A small image diffusion model, trained from scratch.
Model: 4.54M parameters, 32-pixel images, norm layernorm, activation silu, moe top_k, num experts 8, patch size [4, 4], layers 16, width 128.
Training: 8200 steps, batches of 64.
Data: trained on gratings and oriented noise at many angles and scales, 395000 training examples, 1.3 epochs.
Rows from block 6, named by matrix and row number. Each number is 500 + 25 x the weight over its row's rms, rounded and kept within 0 to 999. All counts start at 0. Numbers have three digits each. After the name is the row's rms in percent of the matrix's.
# ada: adaLN modulation (shift, scale and gate of each sublayer stacked) (model.blocks.6.ada.weight, 768x128), inputs 0-127
ada.142 090:493502443485529497448501482515537475534492498495525503489497492493478507473541524451515521511530533517514567524501539532532521532489478494542486553521542458506536489520503452512483498561510516497501490473470526541488518514539475520509526524490541546513497501466508501498468479491484464518538515495487495504495527498526479517495541497490488488498514492531493535486551505543509510509506
ada.143 110:518519449519516514496527510480517512486509494484505542508521509517509484493543531454526511487521494488512519506462525560486525487471520525496533523461512495462508504494477484489553530530526484528519471495498524484463478478518462505532539494518484532494519474491507575510500519507498469558502539520501566512509499528475513535529495509524481494526539480500559483477507524501517536488485
ada.144 137:521518466497526538475497498478512513496517530477552556520490499519495516479565503506531505501468509521516507506482498566503519503459510514510485561514524504488504513501535464509508532547494503504500481466483501482460505490507464456512506484515487558515523489469459532479497506531476473574512520507477523504494524505501533569516512523523504456509526518521518503513504509494511507477460
ada.145 116:510528503528475529547524533499501520488537466478478474510520523489532492531456512483509521470485480488478482479498481489492522472494512511482497464520478519480491535468437557458538520461520470514518463562519531498485458451529519502538522488532477461468513474568504517504528526510507501510485512512502524522535501512484534489524466517523489486514498492478531496476479530486516504498489
ada.146 067:500534484508478461464509504526480499478505432495487482491492527491482507501461520461486535470539494462505531471512521416513538500492510522496459472474480484549492492485477479469515495474505460503539533492516520507532473491501557524492549515486546473484500480488528504505501484471510481433501516513502512513475494498497479472483473502508519534496463462492513540471527506528499485505530
ada.147 113:493527570538498514524513535540493518480488483492441484514501503485535504512480452520468489521515481490489456476499504482496469494533482483473450475533474529530471492500417518497494506457498513523475543510511497505469467451508505532504448463501505478505488488512491479544524500518504539444485490502499481508525510473471504509515479470480526527511485492455485474491486519489502480491476
ada.148 115:542484503461481529484507491535510464491515466510528421481513477470492486485466499460504526463519513494500546492476527573518518520526512512520546474490518477510496504491459498479486472495516494482504528504491521484533522529519537504526552522493491470464536488506501476438495487495460538547481504513468480491517461466512509476503480494488485522504505465501485537525498502495488551499515
ada.149 078:496510524519547512524499522492452551467500507489484538522531498523531516511531488480484495547517482524523468532521469375478496473503513501480528512478508541512493557491493530495501532502486478498474496521506471507537479484478515477519488456493487525496517460535490494543517539507506514491506462506491494497519520511452527516508471507522497489495466494508495508529533514496506492472479
ada.150 128:507507487495559532474512505480501509527518522485508523514500497532489519488573523487526513492485525489501530485503503531474511525477508510536535567501549506481494494506559472487515503567511524525504531484492501489518514526498494489512548518515495567494528528490480525490509506539486492593517507505479523511493506519476519534501526511513501453516518530548521501513528493501514524495482
ada.151 081:496500502487521485518516498526500499452498538510528492524505520518484518501535525460516483492510545501516554487511496559506547503489510508504531536501524491527538507500505515467514521546529481521532517515504479518562474487553541509529545539525443537478499536523511495485507513500496536577508489503490504504474503521476480491496515503527486539520511519504509534469531500516516529472543
ada.152 066:555526530526508539487518524497511520444523470509491483529516495522544472507470560510512507478513481483465490469462494545527495472523515508491483477519506514500457525472483503493528512465549526522501493520512503457455474501524499479518513487527498482456536464518471527456527531541499498487500525518500526512549479504477533496526449520512510471535500505506527496476501529483526544491513
ada.153 054:478498513507517496534515502483502501564516505463430520488486503496491514508524485510493504498498522503471521512521490465485521522476489488477458527518528511446519507513479517520517506529484464479506432524493497528511525543500526505529516525496478527479459499513472515569506498503520540455505491494535517488504527513485520487508502495497515473502481585502516450548480520542527515526467
ada.154 129:505499540490440487549513501505490503504504449505499446491503506495507489528422512504505477502508485496493487490501491460510475501501519517483531418494467499494480515493506570474506495438481490485506517555520486485513502513492538502489499490502500419491488490557509468474512505500503542435472489511506484485509471495513502465494469494505499464502467479482494523502469505479486504503495
ada.155 092:547533556523514517515516526498470534482499498516497470536510491527515523504497508511497493501481472501487475506493484559490515533501506509505513495523491519507488564516508527540496509484519460505488532535503512517445466504495507503531518454528481497500495480540468480459511531543491561564502491509489485478517529490448534555510481513510520501505523533520490487468492536457512538488477
ada.156 077:464470537522530449492498521494465533497467508507474519505480512521517508504533458555461484530549493498505472474531524416468465509502475489491531527520511522544481482490498482514507508494473513515487507480506472504474502513501499533475438502477508529479464497484545516575505492474487512455517459491478514504475508512493478493487518480483501517488482531484511476495497497496462450487497
ada.157 080:531533489505492508526517524514490494486516504521547447510510490494514517508472543572527497482533514517514491490487471583532504489504520499477508475457492489477493519480514534485476481465512516457481466537503505507506466483527515500544520489494511471486551470539473454540505497506496518488503530492505457504544506483493551499525488494528487493501489552511462495519480510523535509532531
ada.158 079:501517488516485521534512511492441524475516464496520502530534514543528457519451531439493507483521481474484461498502474447485497465518512518498508451491466525494489542474483546497521513444507492518499485540514475481537474477491517466490495475532502465466521542554520502527513528504504495439480488527489508503517479511495493513528500534508502499522514505458512503492502517445500499482494
ada.159 102:480523543501494522512490493515461503500509500502457438507490482491514504497472489537490505489472507516466470473506462501511469473521485467516460474516486499474486524488487525521434490464481514485465539515485513508503491496512496490496468485512490469514525499522493411519500503513477531460496475489485413499523493476518519498498504499503507550508484540491420468526490511468499473501494
ada.160 067:506522490510475523542516536493516504519516460485523476498503539499497461536434484487487498474479483522501503492518452455527502516525500514485481448478496526466505478520505573490533509470545508506514523578532487481481500500503491493497507503506477452493523508573467497506529507499520497436485510518524514526512495503563490493507469514489476511514532470496525517512480517501511494484496
ada.161 109:509508487497542512461508505468527487528490527483528519519495483490477493471558555501529518518471536521477538489500482513489540519480503519498473548541539481516523503505491457492533512555523475512513524471476526533486506523522502514533519489519481549479518507467460555529502509520478484575512533500483550527508506514498517513496510485496487515504534493516546520495518515524534528483477
ada.162 102:522508533491536543504511489528525493532500517493499447509506462483504534475542499536535510506489532542519536501488503574532520482512525512515528539522533476515503495511501501500500511541505495497488505507472524530556526542467501483534527493502512537486519519518506503511489508530445535601519512500441503485532520482487529504505509480501495535496502498520501504509524519508512535512509
ada.163 145:518518449494527527430495495501505509478518474482540558514516493521488505469546514499525521498498499500519510523501485547504533466472523510512525547486517516527506518486514434503527530533525501517509499452482499492478476475543486492521537507512478548498524505451474549483504503530493457553506525509496546533496514525482516541504504512520506511518528485513542505477516495517514524493461
ada.164 085:474502495521537518531508519469481518508476545503511481521485481512507511491524508508465503489457530506494491499489501491516488468462453478510521521468516502442480506473514529495461498519461506552476495514486503524486491516491488490511486499535492524490502506525496447506499493510462571510513483490459447516503512474468517529472529492501473518480492606513451479508530504496455471488493
ada.165 073:499513539522494495512503512495503535494494432512468516519509493516524488519469545491469463531498468508505439482486495448488474456484502489462504474463472520514477493495491528510498497432495485480465471519515461487447463481506485510502463482495526477479506424519475474529510514519522491418485491499517486483514479504500507486511488480501526487476485504482491509480462513497492486516447
ada.166 124:532522471514542516492520512505493513490510510499488535517523513515502492502556506478516517480493499508494529513495491526487525495486514518503494544478521517496491514488503481501574508547525495524517490500510515519506489517518492500506523515518491546511520495505501591501512511522508492615504511515502587518517521519489520527506491511514479486522535497513581511489504521516513529491485
ada.167 065:489524494495465500549496508492496497472520473520484514516499517516508516544438518512495498503497484502533493517531472489488479517492479509491551450525486509501502490537500558484497487465518499508496514552525518515464508468492508522498508506514476459484524463551470483488513502478534496390472479517552484529505465510447498486500480482493499528536490518484486479465494471500490479485469
ada.168 067:498502500524466523517519505458494489537520513482502477503514505495527433519481515436493512434471467471471490476482481468465503494498518502455441482474485497445466498456500518476517499485513507492510457516521521482453482469534499451514511461516497459461516514509507521467513510489507496464468499502522521517518459510476505469522487495488455522515501498473521476536479517483515505478467
ada.169 102:462492542505456473512493498506471516475511465535465463519498505527509537519451545553493499533525508512513473532518509513533478502523509507486551457501471497440491486515503530515476484442471523476486486517509458500514495479485532542481483508507505463446496484519513455519496501495505515434497476480500461463487498504468492494505489507476507514493477548495469491536490500534506476518526
ada.170 102:504541552519540494472531509487475515522509520512497484510525496500499497477541516555521501518510528526485529471499468563481509490493514514503536530537527495530488536504526462529502523538513498501504519472492519517511522502472493499547533454507477530520513524478472502486498527520463530602494503511455505500527484506492530509516510501513493447503521489495502477464500515472518552486483
ada.171 103:536483525509514528496496517552513498495477459545467449469487478431518492505481461542457501515465519486526488493502486492531478507528481478505480488523501501522485501505472510490470464472475513478469517513497512498492496532460503522481475496475520488550503500507517452505510475504518530448519484486518456499535514441543523465489514477469519502468482480483462505543515512468475474509535
ada.172 093:512528588514510518526494492554481523489483583523520492522497494518501525503522509549520476504578535513503470464496493532553503451501527487495517515508497529533484525493507512507483493524427523472488515494495513533489506485487534523529470465503505508503524494502493478466486521519486532518478481517482481463493473524474505520530486486540499485491471502485480497521496510498499513489536
ada.173 133:514505502494487497556494486489497487508501494487470429485485488476494454510430488471474531479505511487482513469486502460479514508514484474487466445478491482527492516481449567470482495457500486514487527555491530500514501548508514514498496487494513446476496520551510452487486485487497540447491478487504460500517494471494499471486497500489451498505499473488467490546468503490483496506511
ada.174 138:511525505540548515520524527472490548488517572533488536534517504527507488500547547474508479517486502534470468479488465516478516485509510498488446539509519550533494535508542507511523510529498534516486526511501507496491494490518496495509482472505498537519531521519476526517522537539494511581497493519478526494510497525515535555529490511531498483522489509493523495468515513490517510471464
ada.175 144:540530489512535516520538526497493509516504519480496520522522508509501490506542532467524526474490517490491522481481494515475553483477518530485505533495527513479482548501493511498547523539525470514539541513512554464513502497532515500537512487529462542509525495517488550512526531508503518566482519531504551518527485524459526514525496515508483483527532493499550490528484534513517540468475
ada.176 096:505493536505539465516524507481509499489488546500532509501499487500487479490559477536514505489499527495486541516508490499473516511517525538504529546508536504474472528490473504481499526558523481504522515500486519508514550535450511475530522496493459551476469504507482510486509510497469538593486521512464507489513478502487517513507506480496467520508517477496503509418524505488506546482536
ada.177 077:525512519504498523522527506504527522522521460521535472531526503512511475504503518452497535476461502489504528482514509466504525446497506529523443495510508498477517519481497526481516495506555524527544471535513566528510498453536490531517535518545527503485549507530523524475519516466510488494492496522502520563534443525480529469511496503503487487518521542482515485495523504516481529481502
ada.178 060:492549494512526494481530500516504531489507506538558517536505493531508518480520530538488523476534488524530483527493482520520493454479502501458493526472497512515435501494536483520469518490486522517497511474501511491449500488543493504500519470522525531553483528478532461534497509541478479464518508513477468474477496516504469558479518525512513458495542494517472523465541531514497499496456
ada.179 084:523510532521511530560529502515525494482510572484517444519536474513509490485505513468515510437475510490486519470476478457491523485508519517512510496513503492522481545499500555495481500524551487520514495542490506466497494519512493498506547486521484497473529501548484461496518520510468561536482502518459468535550489503461521485512497506475482504534523501479473489515512508481505540478477
ada.180 117:499525483527557475487511525445457548525474527501489544542494500528519502488570521511501500498533542502493497504508489443445521478470486507483495556540529534499500526503525477522514536548522488512511519475494492493506500497509502526498475457495494562482502517486485519540528533524482490536525512524463519491502507529484503524509511515518538449516498539504518503509505513498515496484484
ada.181 100:470481551526487483566506502512486514513487476502467472490490523501514514541457501549465487537504509494520492483506492407513503482520486487485512457499489529531460485506512572487493490444489512517486544556531481488510493530467495511483483504491534463479473508561544475539507492489519521428496483499507482504511488500516490490504503493492503502508480489480487490509505500490486478518497
ada.182 105:499507500504556507471478496495471520502474525503534512510504483508518535478569490488485485503494519478529490517540491407497506498449485499521553566487527517483510522539541470506470495545467508507488492468470503494512494520472491480497499497489515563488525507472520484523507514496474476527537485493466478490489526501481504516489517497506550461482487539519475516518538487452504486489488
ada.183 102:489502489487536502481502491489511500496496564496550558491502505502498516471572538478529483516533508512504534509503512496484511513499497497509547561499533491499522514514532458489503493554474525494506509463484510522483457473506478504508524521489501566492500434462481523501466505498475470530548519495466519479479493507491488552496530507513499466482513532539512542517526495531511505503519
ada.184 080:476498560509507502489496519491455548512487527530462530522500509513510519510522513476483481502513494493514445464527486407474469499483492479452477512539475532551479529502480486500492507489460473489486531482503504523490467467512550513492437455484507507493476476485467482555497524510520530488504480502499490498487505506481501537485481485513494487496475513493490470457503515472478477483454
ada.185 093:544524486510510514499537520517538492504520364499512458503518507494506487520483506503528517453476503500523543489502498460527517490502508524495515491493512497515489510476499518477541510491560490523522485537514523491510498510501498524522541506530475497487518522535502523508522502522514496500498530521515532547542470506484520477519494511489460512524538441483539513504516520480511539511482
ada.186 097:537511494549498519560526545481463524509484547509504484511508518511538534530502483512511483530480491526491455502480497512477491496494507500496489491509476539489475529491493552516513491478455500491478482542524530490506503509494506480483442467495522490515491481549475501504534503536510558502480464520511501505534539491506534508530503486496503540517468569469504442457474532480490489511478
ada.187 182:520510446511537532469506514475514507507511522490517559512504512523509503486572513497517533503498509511498522510498500531494523513456503507514488561495534514492524504497522464506537526559508489501516511476493521498482512485539466497517520504510488561519527493474472563471507505518502446557531535511505556511501519518508507546511522527525516496521529510541549508510520515516523501493490
ada.188 115:488521516507464516579523505498486502472531512498508455504525509502506482521448524476505506485497489477487501485504484518502511496509525522472483452501477503467487519486482582453516501487530483493518489574510517497521487485519508495526533485530486445467519496580509486509517521500487537549453490511490495506513481508445507480503469514498481497523503493477503475452472503492498528483520
ada.189 115:493504490483502480428503486497514497513507536482500528494503504514482516469562514524537514472562503526495509510507487576489497526465514512503505553520516489516494483499533421502500518558502507488518477433480495517497504479513490501515522480491501542515503514439489523464489500492467489585490505502460517492483493530508487508497488501517518480507505509511512516472479495521517528484467
ada.190 069:529515478518498550472510512466500521496509461497503537539509503527513493496517520461522502525487497497493484525495520523522537510488502518504480514483498525492546520544514476537564521498520510508525503496504545498459505505521487487503499496519475508525516485497457570535528530547504464509497542523506567495517515515512524538524482516526468528521516516514566493533488520524547529479467
ada.191 100:495473471491517498472495506455530509489485472500509567508493526521505478497543492510511510512536498501491506512504514556481500511494516525499509546535526525495513462481482458532543523524513487513531475469511489512507514464515478516517534519526457551498497490470486570524522501520517436513515527506521560489482505525477496539511518508516501482504540537494553504534521502536530505469516